Rows from block 6 of a small audio embedding model, named by matrix and row number. Rows with one number belong to one channel. Each number is 500 + 40 x the weight over its row's rms, rounded and kept within 0 to 999. All counts start at 0. Numbers have three digits each.
After each channel's rows are labels from the 100 clips, of 14976, where the channel reaches its highest value: "strongest on" is what is common among them. Only what is clearly more common there than usual is listed. The data: strings of digits, spoken by a formant synthesiser in many voices.
# convs0: expand pointwise conv (model.blocks.6.convs.0.weight, 1184x296x1), inputs 60-119
# convs2: project pointwise conv (model.blocks.6.convs.2.weight, 296x1184x1, transposed), outputs 60-119

convs0.624:527514566531540496422453526523566465445507476540470516455461533475500502563542429401481525532486481502521462495536479439441539529438470585447572449501503572537560434538553555515497
convs2.624:517585465492458488566488482499451583532529559511594479612457545513501419496525490485506529503495550438469483485489534540503459453501493472500497528535484511541518528512501459504547
strongest on: "eight"; first digit: eight

convs0.176:555477514512463458493456567534544464429460534457428487504506490554478534542558427489526465488503500514534488507552540497444488451519456550499535522470545507488586493587470522509481
convs2.176:494428527481587492479521467499506544542490551467517517513524522534606391521464524483498539464456492462525539535529462504480517448433602555461530422535477441512490517555453462510487
strongest on: reverberation; last digit: four

convs0.226:449532546522514451530432545524552494440546531490517493508498474515480472496495469494498512459474422506553508527522530444453597470484484534460466476497504516478528456500490487519450
convs2.226:433453493490497597467585460441566526510534456493529472468501529473516488449431514572440562488484500498475577483464435506474499478465565523510560513540523417484468543509507531496488
strongest on: reverberation; "four"; last digit: four

convs0.666:518516526509410493551476503486541515439513482508550477412481522521467449514527558515544485611483526468510530522473454465451516418453503555436431527523547476530552452557532556505459
convs2.666:489497519536533565436519480567568527494504437528467507521482503546444457478523470492481442385505468563527539427494498455463457488498456456471521484462516525504511525419465512485503
strongest on: "eight"; rumble; last digit: eight

convs0.25:517556532497501477486485466481473548410519506552492509519519501559505519517473552499526559402474474412564471501479493526497507577551522457467490451432483391459457536476455506450497
convs2.25:544448563503489479532479493532540472491539469480516511561500522441529502552536544503497504439594576507531564488527513461499573427496460462478542450586432571564493536481444471563488
strongest on: "zero"; voice: child-like voice; thin (high-pass)

convs0.144:489467454490471501467460549491494451495598461474525406522501490475519416511491559522605467477491441532577548521516539383464527481548528479462463543486518552471517477524475551544478
convs2.144:440490479505490560506487508530537497498462443458508515472540561489465442441420504467507518446522536420490465462483462477559487435476496472471544539528449522486481569500458498509467
strongest on: reverberation; "four"; last digit: four

convs0.269:504450509565528514541494580542509456461482519459569465526483532506554467507438560468513461518485509479457445523576489491530484462480557539490450554457533524452503523528501496543521
convs2.269:465488486499501489453536474421506577559501491551552493501435478510573468444514422558541503528489501581452437494562465553484553526498521541501580423491520511542503473458491464547456
strongest on: "zero"; number of digits: 5; last digit: zero

convs0.596:510455476509492509547496498535485552458613500428513472485502517490503414489500513547573511531508452541527498526481528450473502458539450500430436498513530534488515495529534481592449
convs2.596:457588501409488597417478501518514467524549484545563431518496551444545418448447573501509506517468472453501549501427477536489534506474513460530566470482444469487476534483491492530495
strongest on: reverberation; "four"; voice: child-like voice

convs0.479:481513474546528466417416514544499510461456457495486515516526476500452518532496533393530540484444496453444489538493541444468523554442373534500462494495545576488511497502546569470498
convs2.479:531534528428493520487516486455499482452538442509533519527511527485504444468496464542533531440427508427540494494489532504509523454547491486410520513533452485455502544448500416499506
strongest on: "eight"; first digit: eight; number of digits: 5

convs0.147:503486557465500580493471513467502536483456534538489472476525545530521472503532435470491536477497477511453427504537538437481499520452439522500568495524529565507540495510561549483512
convs2.147:464453483515532423474512517569550475545480490505463563493530425458475441479509543524474477571483507501495418501482478506500498564498524530438507508474453527431492482474576455498525
strongest on: "eight"; first digit: eight; number of digits: 5

convs0.615:545510466462508496422504526512534576456482526503516495490471490579557527550416497518506518502441493494554570496517378543416457509437561531522485457436467394456489541483443485502534
convs2.615:550458560498416554520455525473558526526525452584517473540446518460576483481540459450513531502495547547506490508561527448551521469498498477451485419571409539459512509485448483546479
strongest on: "zero"; voice: child-like voice; "two"

convs0.455:512515534492568514530542516525537515462488478540482513506456535448493475527545406486459504526553462524463468528552529464485461498487455498513522520513530526494520492565493596501521
convs2.455:436400404485524470457538464515473520508535522521487533542532498492503480468511432516502538539488474513511461459444545524460496466573472532509516491537463533484444493505514435495453
strongest on: reverberation

convs0.35:530539469562504467533473506473536455532591514448505469492491458487486459546556533541559466544521482522599523556549576489452491506542540531441499527455515524456560506593466510566530
convs2.35:453557605471453528454542558527459503509485488524538459467514503491483445398547474540550544515451501471499543469469507461516548469523545494584477530511448492501481511469534435507544
strongest on: reverberation; "four"; last digit: four

convs0.532:504442505534505450521469493482538519513438480492446535510503423543537493461504498494531533534527560563492470558554493524549501504610487589545485432550534486497475485472467487455540
convs2.532:566555492582441506484536547434496544521515501509557469426437544528514419423536421475529486416492470565525519543532481462460504497443496475485467510483441462553507459413562564490481
strongest on: reverberation; "one"; last digit: one

convs0.249:508514521509540517455466543539514435441484548504521518554453532465571446582537451387459485542490474460526414587544528471459568467521442511454491500388534586419555495535502614527532
convs2.249:527547425451514467470464480468457502603533460464521548475556528511505412511470464588502576462490485427492449453485511549489479470495504453469562529493492445531514522486483593499545
strongest on: "eight"; first digit: eight; mains hum

convs0.24:446495496459507482429457443516443535497551481526479497510514455497529453542514538476483509492497418553476459543530554503500530530445446525500496513501539603533557476499570585514459
convs2.24:511543495508546565471532484502465515489464482500547477550488524479522443451471447525511540490458543429526535506451485513487512496516552461527569554495463435495499564470467488526496
strongest on: "eight"; reverberation; first digit: eight

convs0.461:449478503419483598479504609489531435491512478513506431465485483451465526505536579511459515564440448468504492427473496529593496543553518457532520511548449441526522455529488490491475
convs2.461:474501536424544513474469469473591479463538476569527527515464534514507489468485508447460456430617448495464518458524506545447512466511554479464510446439522569445505521481525443487446
strongest on: "zero"; first digit: zero

convs0.764:582481511521444406501518494559520501507467474542494486426487483547482517531541496549542535470538459487517504476460536505501495572493507499540565523485414495520550467512468457531555
convs2.764:461497448519503508563455517441458416511480494494432489539480560489514491501526460465544570481465496556466551540541454514470544479544449528474503523473552522531488514416572518523516
strongest on: "eight"; last digit: eight; first digit: eight